config.yaml
model: "segmentation model"
dataset: "simulated stained blood smears"
train_examples: 48750
image_size: 48
crop_scale_min: 1
horizontal_flip: true
num_classes: 5
arch: "unet"
norm: "groupnorm"
hidden_act: "relu"
weight_standardization: false
pixel_unshuffle: 2
widths: [64, 128, 192, 256]
blocks_per_level: 2
block: "bottleneck"
attention: false
upsampling: "pixel_shuffle"
init: "kaiming_normal"
residual_init: "zero_last"
optimizer: "muon"
muon_scale: "original"
learning_rate: 0.032
momentum: 0.98
nesterov: true
orthogonalizer: "newton_schulz_5"
adamw_lr_other_params: 0.00078
max_steps: 5400
batch_size: 512
epochs: 56.7
lr_schedule: "wsd"
decay_fraction: 0.4
final_lr_fraction: 0.01
warmup_steps: 270
weight_decay: 0.0
adamw_weight_decay_other_params: 0
Rows from block 9, named by matrix and row number. Each number is 50 + 12 x the weight over its row's rms, rounded and kept within 0 to 99. All counts start at 0. After the name is the row's rms in percent of the matrix's.
# convs0: reduce pointwise conv (model.decb.0.1.convs.0.weight, 96x192x1x1), inputs 0-95
convs0.24 101:40 40 33 57 38 55 44 35 52 47 41 72 40 54 57 44 55 75 48 48 45 42 52 24 54 52 33 52 53 56 37 58 47 64 41 27 32 73 36 42 59 32 68 69 60 32 64 59 43 51 49 45 54 56 61 66 41 50 59 39 61 45 64 40 61 19 54 36 47 16 55 63 54 32 44 73 65 52 63 54 53 65 64 51 44 51 47 71 44 42 51 36 66 66 47 43
convs0.25 098:39 48 43 45 29 28 43 42 42 30 43 56 50 39 25 50 43 63 38 37 39 55 56 70 56 42 40 68 57 27 56 49 51 46 50 53 58 67 29 39 36 33 42 50 37 38 55 75 36 57 48 48 28 50 63 38 55 52 38 54 33 55 68 42 46 36 68 48 64 35 46 40 57 65 34 51 43 29 54 46 64 47 41 57 55 48 38 48 34 51 61 49 41 48 38 44
convs0.26 110:65 71 41 50 52 70 47 36 38 40 39 42 64 19 31 41 53 28 55 46 52 74 40 66 55 64 44 48 43 43 32 49 56 43 45 51 38 60 56 36 74 48 54 52 37 50 69 54 37 55 49 31 55 54 58 46 61 59 49 93 44 49 32 40 44 48 51 51 57 52 52 35 53 49 42 46 41 49 41 54 56 42 42 51 44 45 58 70 29 57 51 53 54 86 46 66
convs0.27 093:58 45 41 58 67 32 57 62 43 59 30 52 57 30 51 43 64 59 64 61 49 67 59 55 51 45 50 49 50 34 70 35 57 62 61 39 62 62 50 53 40 38 49 44 56 30 26 47 76 69 63 56 66 56 29 47 42 49 41 37 49 56 56 48 38 29 44 49 51 45 43 68 52 31 58 50 39 50 30 39 29 57 45 36 53 51 66 41 48 54 56 26 47 57 15 47
convs0.28 102:43 56 50 64 49 82 80 34 61 84 77 61 48 44 65 30 47 56 35 34 35 56 35 51 67 43 74 63 59 63 43 52 66 52 49 36 46 27 39 32 55 59 40 47 54 53 51 47 71 50 67 47 43 46 55 38 41 50 59 63 53 41 62 53 49 42 36 44 46 66 60 43 48 31 49 36 30 53 43 44 37 62 36 54 35 63 43 55 41 40 48 53 45 58 68 35
convs0.29 098:27 59 74 43 32 56 55 56 55 47 42 50 51 47 56 57 53 61 41 70 58 42 57 52 34 36 58 28 45 36 63 65 55 40 73 59 28 73 67 52 35 45 55 29 46 41 36 54 49 60 58 48 79 50 53 21 63 44 32 61 30 54 50 58 48 47 46 31 41 49 54 76 54 55 55 35 53 57 57 51 54 52 45 52 45 65 38 34 57 34 22 52 44 58 47 64
convs0.30 106:58 42 40 32 38 51 56 54 31 46 50 73 74 48 47 38 64 41 43 58 58 58 47 69 63 59 62 61 50 39 41 68 44 46 71 34 65 49 60 75 47 49 54 48 56 39 55 48 58 54 47 55 62 50 46 46 59 51 50 35 33 44 64 41 23 55 52 29 50 40 48 64 54 51 46 39 49 51 37 50 50 68 55 47 82 57 46 46 56 81 53 39 47 53 47 38
convs0.31 096:35 44 25 38 60 43 38 41 55 33 62 59 53 67 46 59 75 58 49 45 63 45 48 60 66 58 32 50 51 48 49 34 43 43 63 33 36 52 83 54 39 61 59 36 42 48 20 54 47 61 54 50 46 81 38 49 44 43 44 33 46 55 35 47 17 30 46 39 41 42 46 65 59 53 42 86 66 38 40 58 47 60 35 56 55 58 52 44 47 61 39 33 41 37 48 42
convs0.32 108:45 44 39 40 46 37 31 41 57 46 54 64 55 41 28 50 37 60 46 38 47 28 54 62 63 39 29 61 35 33 55 83 50 49 69 34 65 65 48 63 34 54 65 45 58 66 47 53 31 60 54 54 52 62 41 34 48 24 45 28 55 67 53 43 35 42 62 67 50 47 54 58 58 45 47 49 50 44 65 49 61 62 56 47 60 44 21 40 42 49 41 55 45 49 48 52
convs0.33 099:65 55 36 49 50 32 31 49 23 34 31 53 52 67 62 34 43 59 43 44 45 42 42 33 27 70 42 55 49 40 48 33 56 44 48 46 44 71 60 40 27 41 34 69 53 54 76 45 44 58 47 38 43 42 42 48 50 42 44 56 50 37 45 74 46 53 59 60 47 59 54 47 56 56 54 44 48 42 47 27 62 63 46 33 46 61 47 45 45 49 49 41 46 31 36 34
convs0.34 083:48 75 53 43 47 46 71 59 38 74 50 57 52 57 55 74 60 49 41 49 66 45 51 67 42 46 62 34 46 47 40 57 52 53 62 37 47 59 55 59 36 61 50 52 65 50 50 46 44 58 47 53 64 69 47 60 56 41 48 35 43 25 63 59 58 45 54 56 62 49 52 62 37 64 48 41 58 54 62 49 63 44 61 68 49 53 38 65 53 70 53 38 76 56 59 57
convs0.35 097:46 39 46 49 62 49 64 34 68 54 53 42 42 34 38 27 53 25 49 32 33 62 59 42 37 61 40 44 58 54 42 50 56 66 66 60 43 33 52 37 57 51 36 37 51 48 76 51 64 47 48 32 63 42 58 27 36 64 54 32 55 45 47 47 55 65 67 47 66 65 43 46 47 51 45 45 38 64 76 47 57 32 39 59 69 48 47 45 26 53 46 44 48 59 47 49
convs0.36 097:62 75 58 42 49 48 43 47 50 59 45 64 48 58 45 49 42 33 42 53 31 81 47 44 75 66 71 48 52 66 65 37 66 44 36 43 33 58 57 61 56 49 36 58 29 34 62 54 36 59 31 33 51 50 41 25 62 48 53 47 62 58 50 64 54 71 79 60 53 40 59 56 59 38 45 49 41 33 35 45 32 59 46 42 76 60 65 31 32 32 39 47 57 50 56 44
convs0.37 097:32 47 61 59 49 64 42 50 35 29 63 55 50 46 60 33 46 44 48 64 56 41 46 49 55 14 57 63 57 67 45 74 53 57 60 53 62 51 53 62 38 67 64 50 44 50 33 37 45 54 40 36 56 31 65 63 48 50 56 40 29 49 42 29 70 46 62 63 28 72 47 56 46 63 34 57 77 41 44 51 57 63 44 50 65 69 48 37 24 55 56 53 46 32 50 51
convs0.38 093:43 38 50 38 58 53 61 72 31 34 48 66 43 49 34 58 46 54 61 33 57 59 53 54 54 32 66 63 45 36 60 53 48 65 65 44 69 66 31 48 42 31 65 37 63 45 60 57 57 52 60 58 55 44 32 49 39 55 37 31 30 62 64 61 54 45 64 84 28 56 39 37 45 50 51 54 59 38 35 61 54 80 52 45 45 54 38 39 50 41 50 43 49 42 64 50
convs0.39 108:56 37 53 48 73 56 51 15 50 68 46 20 53 64 55 43 43 48 40 54 57 44 42 60 46 37 60 73 52 57 41 45 36 48 47 47 44 42 09 53 67 55 42 54 60 54 49 50 54 68 43 32 56 47 58 36 65 54 56 59 44 56 22 26 59 44 31 53 65 38 41 36 55 42 28 46 55 34 48 50 47 50 46 50 45 70 51 39 51 69 60 69 42 41 60 38
convs0.40 118:96 39 46 54 24 31 60 57 47 51 43 34 53 44 25 51 46 61 55 43 36 55 63 37 76 66 39 46 55 41 58 55 40 42 57 52 44 49 49 54 51 27 64 48 67 41 42 45 40 62 56 48 35 34 43 36 29 58 57 51 73 52 40 66 43 50 47 40 67 73 60 36 62 58 48 40 63 60 34 45 64 54 51 56 27 53 42 52 35 46 43 24 59 55 60 39
convs0.41 121:38 44 52 75 61 75 62 39 49 33 60 61 46 38 35 41 52 39 63 47 40 77 46 39 64 49 79 57 47 61 53 31 36 51 59 53 69 54 72 50 77 60 54 48 66 70 53 51 30 44 58 56 48 39 46 25 50 58 51 29 32 59 45 72 63 50 53 68 50 60 37 45 46 59 48 49 44 43 61 47 37 27 62 45 58 61 45 38 54 53 70 62 86 38 36 44
convs0.42 108:31 45 59 59 48 68 48 49 37 29 60 36 50 57 41 67 70 58 52 39 51 54 49 43 60 50 36 54 52 50 35 38 80 57 37 51 68 77 41 67 64 46 49 49 73 63 62 53 62 65 68 58 42 37 43 42 65 47 53 54 42 50 54 51 74 75 64 40 53 55 41 63 49 36 60 52 53 49 28 40 48 50 48 41 41 41 53 49 69 46 47 66 78 65 49 25
convs0.43 094:58 56 64 42 55 33 48 63 63 40 24 37 45 69 64 26 19 37 52 57 43 75 57 45 40 60 54 25 37 71 36 23 61 51 42 60 51 43 45 42 37 56 52 57 33 42 47 52 40 65 49 52 42 44 67 66 58 49 73 57 56 61 66 57 38 84 43 47 59 54 42 70 48 36 44 62 48 55 42 53 41 66 74 58 51 46 54 54 63 52 66 82 30 50 35 51
convs0.44 105:23 86 39 51 61 54 42 63 53 46 45 42 28 40 50 53 60 51 37 42 57 51 46 49 40 66 48 30 45 56 43 54 63 40 51 31 43 54 36 40 27 49 45 43 39 46 31 62 44 36 53 62 36 44 46 58 46 45 55 60 64 37 48 43 42 27 66 81 43 54 40 49 48 32 67 49 68 68 31 33 52 39 57 33 57 38 49 50 59 37 52 38 63 43 53 52
convs0.45 085:57 67 39 55 81 57 62 25 53 38 29 62 45 36 39 31 38 43 60 57 42 61 58 18 43 69 48 46 65 47 43 51 47 35 31 83 64 64 50 57 54 64 53 60 43 53 59 58 55 47 37 76 61 53 40 61 59 56 57 35 54 45 62 42 62 48 35 69 46 59 61 48 50 56 49 65 40 31 56 62 76 75 47 45 63 56 57 47 70 43 42 67 34 31 52 44
convs0.46 086:48 41 40 54 64 56 39 66 50 47 39 40 64 20 47 50 56 44 56 52 54 71 53 35 58 61 45 49 41 41 52 67 61 54 64 57 46 59 36 61 39 41 65 49 54 48 56 64 63 36 53 60 62 56 49 56 49 40 71 41 50 44 51 70 45 40 70 59 55 34 62 53 52 64 63 59 37 45 60 42 56 42 51 55 49 19 43 52 30 36 48 44 50 20 45 38
convs0.47 100:57 28 37 46 46 46 73 31 49 49 64 22 58 30 82 50 35 43 32 31 51 59 46 43 34 49 56 80 51 75 28 45 33 41 54 48 43 55 63 57 71 33 46 41 63 53 43 45 44 71 51 57 27 56 49 58 55 56 44 68 41 59 50 50 47 58 50 61 49 40 70 49 53 76 36 42 70 51 67 49 38 40 52 63 51 46 38 53 61 37 50 46 37 48 47 50
convs0.48 094:25 50 53 52 53 59 73 62 53 52 50 32 50 48 68 54 52 50 57 42 70 18 58 59 57 37 51 70 48 43 56 52 43 35 82 67 45 69 47 44 38 79 53 55 64 63 57 62 31 45 41 44 44 40 54 56 48 58 75 73 53 61 46 42 47 53 55 45 43 50 56 25 55 63 29 61 35 48 40 37 56 57 72 53 62 43 41 55 61 46 49 74 42 49 85 59
convs0.49 091:59 52 59 39 48 42 44 36 55 49 68 66 64 39 45 57 47 53 59 46 44 36 22 58 50 52 45 37 36 38 51 55 33 36 58 56 40 54 35 41 45 39 52 59 73 71 32 39 69 42 46 46 56 50 41 59 71 71 40 58 44 44 43 56 46 41 22 56 58 71 70 48 39 36 70 66 49 41 38 62 32 23 47 30 46 36 50 55 39 54 41 35 58 77 54 43
convs0.50 095:50 59 60 32 43 67 42 54 45 54 56 54 49 63 39 53 65 68 44 76 38 57 73 43 39 39 62 70 41 45 76 58 27 42 67 71 40 56 40 42 51 65 29 49 50 53 48 44 42 51 47 63 60 64 40 60 58 36 29 67 54 67 43 50 41 44 23 61 63 58 40 70 44 61 55 26 62 71 53 50 54 54 46 64 73 38 36 51 68 47 37 51 49 56 42 63
convs0.51 092:52 47 42 57 81 43 60 63 41 56 51 47 37 50 46 75 34 49 44 53 27 45 63 44 46 53 62 36 36 37 69 36 58 32 46 63 48 45 51 32 48 57 35 45 57 46 27 53 47 44 51 47 48 40 32 71 61 75 42 27 67 71 45 57 48 53 71 43 69 22 63 58 40 54 60 66 45 79 47 73 50 51 63 50 26 43 43 49 65 38 38 55 52 40 55 54
convs0.52 098:38 45 44 48 66 58 59 72 49 69 53 47 56 36 48 57 38 51 40 67 58 69 46 55 48 61 57 47 52 69 60 41 54 44 47 74 68 63 40 42 50 66 51 56 35 41 46 39 48 55 48 55 60 37 35 81 79 56 55 66 85 60 64 70 54 54 78 41 39 53 52 44 47 39 65 59 36 54 44 67 41 33 55 43 50 53 21 53 71 47 44 64 45 52 51 64
convs0.53 085:54 75 41 56 58 51 55 48 45 49 63 27 36 49 56 59 42 56 59 52 43 52 64 55 16 54 34 55 51 54 48 38 48 44 47 63 19 45 40 50 59 59 64 68 24 44 57 73 58 36 40 47 38 59 25 60 55 58 38 61 61 51 67 51 57 26 33 42 30 38 42 54 39 48 48 58 56 27 41 40 49 42 26 65 19 46 57 39 64 45 63 65 47 57 57 39
convs0.54 095:33 66 48 62 50 74 24 58 45 66 41 42 62 41 59 53 43 35 41 45 60 56 45 65 46 31 62 55 30 49 39 25 61 36 32 69 22 70 44 44 43 56 54 39 47 38 53 67 44 57 68 53 60 53 72 54 37 46 49 28 43 44 42 36 51 60 39 51 43 48 48 45 39 51 54 65 32 33 39 22 65 40 45 34 53 39 77 50 47 39 52 60 53 66 41 53
convs0.55 091:60 46 47 58 43 66 64 43 48 52 53 85 51 59 52 53 56 29 43 48 36 40 49 47 51 46 65 37 40 47 40 77 42 51 35 67 56 37 43 50 51 54 63 79 71 60 41 52 42 39 43 28 17 47 45 37 59 67 32 11 45 52 48 49 47 29 37 62 28 44 67 34 26 47 34 36 44 46 31 72 47 49 65 50 53 70 31 38 45 60 51 32 41 47 57 47
convs0.56 093:58 52 59 51 57 56 43 64 50 40 58 33 46 53 39 65 60 56 41 45 71 58 39 48 75 28 57 55 54 50 64 51 55 53 47 70 43 47 45 37 29 64 52 52 33 44 48 82 59 64 41 53 67 50 41 74 37 32 45 54 45 23 47 48 41 37 56 39 50 58 54 53 48 44 62 63 57 01 52 72 51 28 54 37 53 59 46 49 49 58 65 55 58 63 49 58
convs0.57 095:58 47 65 55 48 42 30 59 57 49 42 47 41 43 39 59 57 40 32 38 66 39 60 53 55 49 63 56 48 62 54 35 31 53 49 90 61 51 52 51 61 74 42 53 37 48 52 59 21 61 29 43 36 46 57 91 68 50 46 24 71 29 56 61 30 27 51 36 52 45 44 51 49 42 52 57 45 62 55 52 44 41 38 38 50 49 42 65 59 50 60 53 53 43 61 46
convs0.58 109:39 53 38 53 47 75 37 37 51 52 47 51 51 39 51 51 34 48 68 30 60 48 53 51 54 59 38 63 51 59 43 38 53 57 62 52 84 49 57 55 41 25 57 60 37 44 56 43 47 57 49 48 37 32 54 42 55 36 39 33 32 76 44 50 46 38 52 73 55 46 45 56 58 61 53 46 75 53 54 47 59 49 53 49 54 69 49 53 39 36 57 39 39 36 45 52
convs0.59 090:62 62 37 65 66 46 37 59 62 57 57 39 42 57 29 44 44 55 65 38 54 61 57 53 53 57 73 47 52 63 33 37 37 36 47 55 56 39 67 37 48 60 69 44 44 63 60 76 29 38 46 44 34 45 47 42 38 36 30 32 59 55 35 36 42 52 32 57 60 56 49 53 60 36 48 71 50 28 56 38 36 61 53 28 63 56 47 54 38 77 34 49 40 47 39 57
convs0.60 089:51 93 57 33 50 54 59 53 64 71 57 32 59 52 65 62 46 51 54 51 57 41 65 66 53 58 61 56 52 61 85 58 30 47 64 19 55 47 61 66 57 43 40 51 39 50 34 50 42 33 44 41 60 47 50 45 48 59 41 44 53 35 71 68 62 36 46 55 30 56 49 44 50 54 69 47 64 46 41 67 35 44 55 44 50 57 67 33 35 56 77 55 59 54 81 42
convs0.61 109:51 39 37 54 51 39 33 46 46 38 30 72 60 63 49 52 42 76 44 49 43 58 54 51 24 38 53 49 46 43 62 53 41 54 53 36 56 42 40 45 66 38 35 55 58 55 39 58 54 43 58 62 35 43 54 34 57 55 59 48 61 47 58 52 41 36 40 37 52 35 54 57 52 35 30 51 28 34 36 69 53 65 59 38 44 36 45 70 40 36 40 60 62 53 52 50
convs0.62 103:41 65 54 51 56 74 65 37 38 42 52 65 60 38 55 45 21 58 64 53 73 55 60 62 43 57 50 21 36 38 49 63 50 48 35 39 42 67 45 45 74 71 53 65 66 44 52 36 41 59 53 52 45 41 41 45 40 70 30 81 50 39 32 44 54 41 62 54 50 61 56 48 42 46 39 78 55 42 60 37 35 52 54 45 53 59 46 57 43 46 36 41 68 70 94 71
convs0.63 101:18 64 35 45 57 56 58 35 79 35 46 47 68 48 41 57 67 37 61 35 48 32 72 51 46 39 48 39 76 52 40 30 57 34 67 46 59 40 57 49 57 49 26 68 33 23 55 59 37 37 50 55 56 41 52 48 35 36 48 62 50 36 66 44 55 51 47 47 43 68 36 46 63 42 30 28 37 45 47 34 40 52 48 53 46 45 60 24 51 34 41 39 54 60 89 34
convs0.64 098:35 46 52 56 26 36 48 43 48 54 67 67 55 51 52 48 44 31 61 56 30 37 50 33 40 62 40 26 71 44 31 54 54 52 64 48 41 65 47 52 57 64 56 62 68 45 29 75 31 51 53 37 36 41 43 48 51 50 50 61 43 70 42 38 47 62 42 39 57 44 60 31 50 78 45 52 50 36 54 44 91 49 46 32 49 67 44 54 45 28 74 54 42 61 50 55
convs0.65 104:49 59 48 57 43 57 48 41 43 54 69 85 53 68 38 43 40 48 48 61 43 56 61 54 60 40 55 58 46 49 62 72 51 44 46 38 83 18 43 62 48 45 47 69 59 66 51 43 55 49 47 38 50 65 32 36 46 57 58 47 45 30 56 59 56 40 27 44 50 36 60 43 53 40 49 45 43 22 34 73 35 50 56 39 71 40 40 39 43 60 53 51 62 62 60 56
convs0.66 116:42 56 42 35 45 55 53 61 52 53 47 43 67 58 32 59 61 53 40 40 63 29 46 46 25 48 40 67 49 43 50 41 48 57 59 48 39 32 69 38 44 40 53 54 59 59 50 46 30 47 52 44 34 54 49 39 47 55 41 45 47 42 70 45 38 27 36 49 40 59 49 68 51 48 49 56 41 38 36 27 39 50 54 38 48 48 31 40 41 49 53 74 52 77 46 37
convs0.67 103:68 65 40 42 18 47 34 41 41 33 35 51 36 61 76 68 71 60 59 64 43 42 38 44 57 27 48 49 37 41 47 37 58 53 56 58 65 51 48 52 54 34 28 29 37 42 31 52 54 56 34 50 57 64 48 40 53 50 47 53 41 46 49 42 45 48 55 43 47 40 73 68 49 55 35 33 45 69 45 58 38 51 46 38 60 62 74 75 48 64 35 43 45 36 37 67
convs0.68 107:38 31 28 53 88 51 46 46 35 52 56 57 54 49 44 55 56 68 59 57 37 71 70 56 65 35 65 56 55 41 57 51 30 38 60 29 57 56 41 26 43 70 41 60 56 63 51 58 62 38 51 33 47 56 53 55 59 70 47 56 38 51 50 57 32 26 63 41 53 69 34 50 41 42 62 75 64 43 56 50 48 68 49 37 37 38 72 45 74 45 22 49 60 44 63 46
convs0.69 091:60 43 50 52 57 43 49 60 49 57 46 53 46 60 18 63 52 67 49 33 51 62 40 66 46 40 56 45 40 41 47 33 59 59 40 66 54 45 63 21 82 57 59 47 57 56 51 46 50 41 44 43 71 72 51 64 43 52 48 52 75 44 57 51 79 56 68 46 54 61 64 46 40 38 65 31 61 36 60 51 35 34 66 51 42 36 48 36 50 41 45 53 75 31 84 57
convs0.70 108:39 38 84 61 52 52 66 37 36 43 61 33 41 41 39 31 29 61 54 61 52 35 42 61 44 62 43 53 28 59 54 38 31 48 50 52 32 45 54 51 50 48 61 47 78 50 56 41 68 32 41 28 28 60 43 53 46 62 40 66 55 62 45 64 72 46 49 39 40 66 48 46 51 48 48 57 61 43 26 58 44 57 52 47 58 38 50 63 56 59 61 54 54 49 54 40
convs0.71 104:39 55 85 50 31 44 62 47 59 66 44 29 38 55 54 63 48 55 53 63 34 42 65 60 60 59 39 68 51 35 50 52 46 28 64 64 76 64 28 36 52 49 39 35 54 54 51 49 51 44 37 45 57 56 26 28 44 37 51 50 48 63 51 53 38 59 51 70 56 34 49 53 50 56 43 48 41 44 42 58 41 48 52 56 64 52 60 50 47 58 52 34 30 54 43 53
convs0.72 092:42 40 59 46 63 65 49 64 59 43 37 34 45 28 27 32 49 49 53 38 50 53 42 52 45 29 45 51 48 44 56 40 56 55 36 54 37 47 38 39 63 45 56 59 41 63 57 68 44 51 51 45 17 64 56 63 53 42 46 49 51 41 44 81 20 36 49 53 61 22 57 40 45 49 56 85 39 50 51 72 58 78 55 46 37 43 46 63 55 46 43 37 33 68 45 49
convs0.73 106:37 55 52 56 28 38 60 49 24 51 65 53 38 50 36 65 37 32 52 21 54 72 49 46 47 55 55 75 51 62 61 42 71 56 43 59 56 68 48 54 80 65 49 63 30 34 47 71 37 63 29 40 58 47 45 38 68 55 39 61 58 44 65 73 47 43 52 44 45 54 56 73 51 41 49 55 73 24 40 35 50 51 43 57 58 47 35 62 42 67 30 55 49 54 71 43
convs0.74 098:58 57 21 43 47 70 54 73 64 46 68 49 50 57 27 19 27 42 46 33 38 41 44 66 47 53 35 78 50 39 50 46 54 59 57 50 33 27 23 58 49 65 47 38 69 41 51 46 47 49 54 41 42 25 56 65 46 48 40 50 42 66 66 61 58 76 42 55 45 59 44 61 45 64 70 58 50 28 58 60 63 47 58 41 56 42 53 23 67 46 36 58 33 52 63 45
convs0.75 095:43 39 61 34 81 51 62 36 56 25 41 66 40 61 77 43 52 51 44 45 62 58 38 40 36 51 37 48 60 57 32 72 38 57 51 45 47 38 40 65 43 46 64 70 60 69 57 41 53 56 48 33 33 65 41 48 47 70 57 26 49 46 46 34 26 66 68 69 55 57 43 43 63 37 56 63 57 65 58 58 61 65 72 57 64 57 24 60 65 65 45 71 47 46 42 43
convs0.76 094:46 76 55 59 57 58 60 37 32 53 54 39 41 48 44 54 39 47 61 59 62 38 21 30 45 50 40 47 40 53 36 88 68 48 37 64 50 52 57 41 46 60 49 37 29 49 54 41 41 65 49 32 34 60 43 48 53 38 52 58 40 56 58 53 58 61 57 27 59 59 53 54 62 29 41 71 37 38 55 76 61 59 52 30 32 57 34 28 51 80 54 50 48 48 62 65
convs0.77 099:53 62 62 36 50 54 41 62 43 42 75 58 28 62 68 38 41 55 48 37 34 68 46 54 64 50 63 42 52 56 50 63 49 55 51 73 58 48 56 22 53 53 58 46 65 38 59 49 37 59 34 31 49 51 61 70 47 53 27 63 47 49 49 65 26 32 75 79 50 57 49 42 49 49 27 60 56 52 34 49 56 67 50 53 61 30 13 52 51 49 42 37 41 38 47 43
convs0.78 097:36 54 36 40 36 50 55 58 36 63 54 64 42 57 53 50 44 79 62 52 36 46 63 40 33 72 28 37 56 47 38 62 45 48 38 79 50 56 49 48 43 55 40 56 76 52 51 42 62 91 51 50 36 59 51 63 52 53 58 42 44 57 48 39 60 31 45 57 59 56 35 37 32 39 42 46 59 47 39 44 28 66 52 58 56 58 48 39 41 67 47 46 53 35 49 48
convs0.79 095:45 41 62 49 47 83 53 42 34 62 56 73 43 48 29 47 40 49 53 46 27 51 58 43 52 54 58 38 62 52 50 24 54 60 55 52 64 38 57 54 39 45 53 57 65 58 72 63 61 50 46 35 59 47 44 42 34 41 55 25 58 27 38 49 41 60 39 72 70 47 24 20 43 40 58 66 49 56 50 47 60 85 61 61 35 61 52 54 79 41 49 38 78 51 71 45
convs0.80 093:63 57 31 51 59 64 33 50 50 60 49 53 46 58 43 82 43 58 55 24 55 56 30 56 55 57 51 45 60 57 45 51 58 59 39 66 34 56 46 21 37 66 34 37 50 55 67 85 44 56 53 56 60 56 35 50 76 47 35 79 72 62 38 65 51 51 54 32 44 40 53 45 54 51 67 70 55 65 50 62 36 42 45 64 56 56 52 64 65 59 55 55 66 79 53 56
convs0.81 118:46 55 28 40 38 80 33 49 58 42 42 47 59 48 62 44 48 73 52 38 68 54 56 58 60 35 51 74 46 57 53 79 26 53 55 38 57 38 38 49 37 52 42 48 52 48 59 49 55 44 49 51 73 48 47 33 36 48 40 55 48 62 48 30 55 57 56 45 42 65 43 49 53 55 55 66 69 49 42 51 41 51 48 60 64 61 52 33 50 47 42 19 50 63 57 57
convs0.82 092:31 37 30 39 75 67 51 64 59 44 47 42 57 57 49 71 48 40 61 48 80 48 46 48 49 40 46 51 57 48 45 66 41 45 53 57 60 47 34 48 44 39 78 68 37 32 68 51 48 44 64 54 50 44 56 82 34 55 67 55 61 64 36 58 67 39 62 63 56 58 48 60 38 24 66 36 62 46 32 43 68 75 54 52 43 63 54 47 69 34 28 61 31 43 40 48
convs0.83 108:56 60 44 40 72 51 61 41 66 74 99 40 40 49 56 48 43 59 32 45 69 36 43 39 53 37 58 56 32 59 43 70 64 48 59 43 53 46 68 41 80 57 50 46 49 38 57 46 37 42 37 29 23 43 45 39 45 57 32 51 41 49 57 56 39 40 40 54 72 50 58 36 40 43 45 48 49 57 67 74 52 37 53 72 63 40 37 62 36 46 56 39 59 57 41 62
convs0.84 095:69 50 40 55 56 47 55 56 60 44 39 35 53 57 47 27 30 41 60 43 48 55 52 48 72 61 43 38 67 54 55 55 76 80 52 69 30 40 36 37 41 70 35 35 64 58 66 81 44 62 64 51 44 64 42 61 44 43 57 23 52 51 48 59 65 64 48 72 64 50 44 34 52 49 55 75 46 57 36 64 45 36 39 73 50 31 82 41 36 53 40 47 50 38 49 50
convs0.85 109:40 54 22 62 69 67 36 66 46 70 51 36 69 44 48 49 36 38 46 45 77 70 54 40 47 37 52 48 41 37 35 38 48 61 49 46 51 55 46 40 46 65 52 36 29 48 52 80 47 44 48 40 62 57 35 34 54 54 62 87 45 44 39 71 57 25 53 33 54 53 44 35 50 44 56 52 66 38 40 57 53 55 61 40 33 42 29 30 58 55 34 47 30 75 68 56
convs0.86 103:44 70 47 52 41 21 58 50 47 50 48 47 51 61 39 54 31 45 61 31 44 50 44 50 34 60 72 55 51 48 59 47 56 55 59 83 17 48 53 59 72 62 59 59 63 54 70 75 43 55 50 67 40 53 44 36 50 61 65 61 57 41 71 76 58 70 36 48 54 75 52 54 41 42 51 67 57 57 49 43 44 28 51 47 43 56 37 61 52 32 63 57 49 40 14 62
convs0.87 103:52 52 32 54 57 51 36 74 52 56 57 60 54 46 29 33 54 47 44 40 44 51 33 52 60 65 69 38 51 48 44 48 49 51 30 31 44 72 50 64 57 48 43 73 55 51 70 58 45 37 34 49 58 44 62 25 77 56 35 91 55 46 48 40 60 28 25 45 52 70 42 45 50 60 54 48 61 33 73 54 61 45 36 47 60 54 50 69 45 55 46 42 30 74 50 59
convs0.88 093:36 43 45 34 47 65 52 57 39 42 42 73 54 44 69 56 78 37 83 32 42 52 23 53 37 39 40 54 53 61 54 53 60 34 41 60 42 71 57 51 40 60 46 48 37 35 61 54 41 52 62 49 42 43 43 19 73 28 39 43 67 66 38 39 52 51 48 59 41 37 49 38 46 60 60 77 47 43 54 29 82 50 59 53 61 38 32 55 40 71 55 55 54 47 56 32
convs0.89 096:43 62 50 51 41 53 56 46 62 39 69 53 64 51 57 37 31 51 60 62 43 48 52 56 51 42 46 56 41 46 49 48 41 40 56 55 67 51 51 62 18 54 51 56 59 56 49 42 49 47 51 28 41 47 36 48 42 43 71 38 32 72 72 47 50 43 44 81 59 72 59 63 53 56 41 41 55 48 44 52 53 50 40 48 68 57 45 41 44 66 46 49 52 73 62 47
convs0.90 097:48 44 43 44 66 37 63 32 36 43 51 42 51 40 47 40 41 53 45 55 57 35 56 45 51 52 48 46 32 60 51 68 53 34 49 56 53 25 36 63 22 55 40 33 40 71 58 59 52 52 53 34 51 69 49 41 50 62 37 42 38 55 53 54 36 42 62 66 38 35 47 46 48 74 37 66 65 50 54 55 76 71 44 47 25 68 52 72 64 50 52 33 54 32 33 51
convs0.91 096:28 67 39 51 36 67 49 49 82 46 33 63 60 52 47 62 35 33 46 37 57 54 67 55 56 62 55 60 44 36 31 55 72 35 54 45 53 44 37 40 49 52 73 55 52 54 87 68 50 39 37 62 32 29 50 48 70 44 44 52 44 82 46 21 28 54 38 51 40 43 32 43 51 53 44 49 49 62 61 49 39 57 49 58 45 54 34 47 45 60 57 48 55 63 53 38
convs0.92 100:45 58 68 53 44 56 55 40 41 58 51 61 31 46 23 52 66 40 61 40 77 63 48 49 37 22 50 38 33 50 59 47 37 56 40 48 33 29 22 41 43 67 45 29 39 53 49 48 45 55 52 59 69 39 62 56 69 53 65 59 49 50 61 44 50 50 51 44 20 57 51 35 64 59 68 50 57 59 45 24 42 68 55 50 26 70 50 57 60 53 33 49 34 54 36 65
convs0.93 108:37 57 47 57 38 51 40 53 39 49 60 36 48 71 23 75 48 42 54 20 35 61 40 44 44 41 49 29 29 49 53 27 52 41 35 82 67 41 61 52 44 67 63 55 49 49 41 62 62 64 47 48 49 52 57 65 61 59 60 46 65 46 54 74 21 59 58 51 67 49 51 41 45 43 48 75 60 64 57 46 37 44 47 60 50 38 50 52 58 65 45 63 59 58 52 37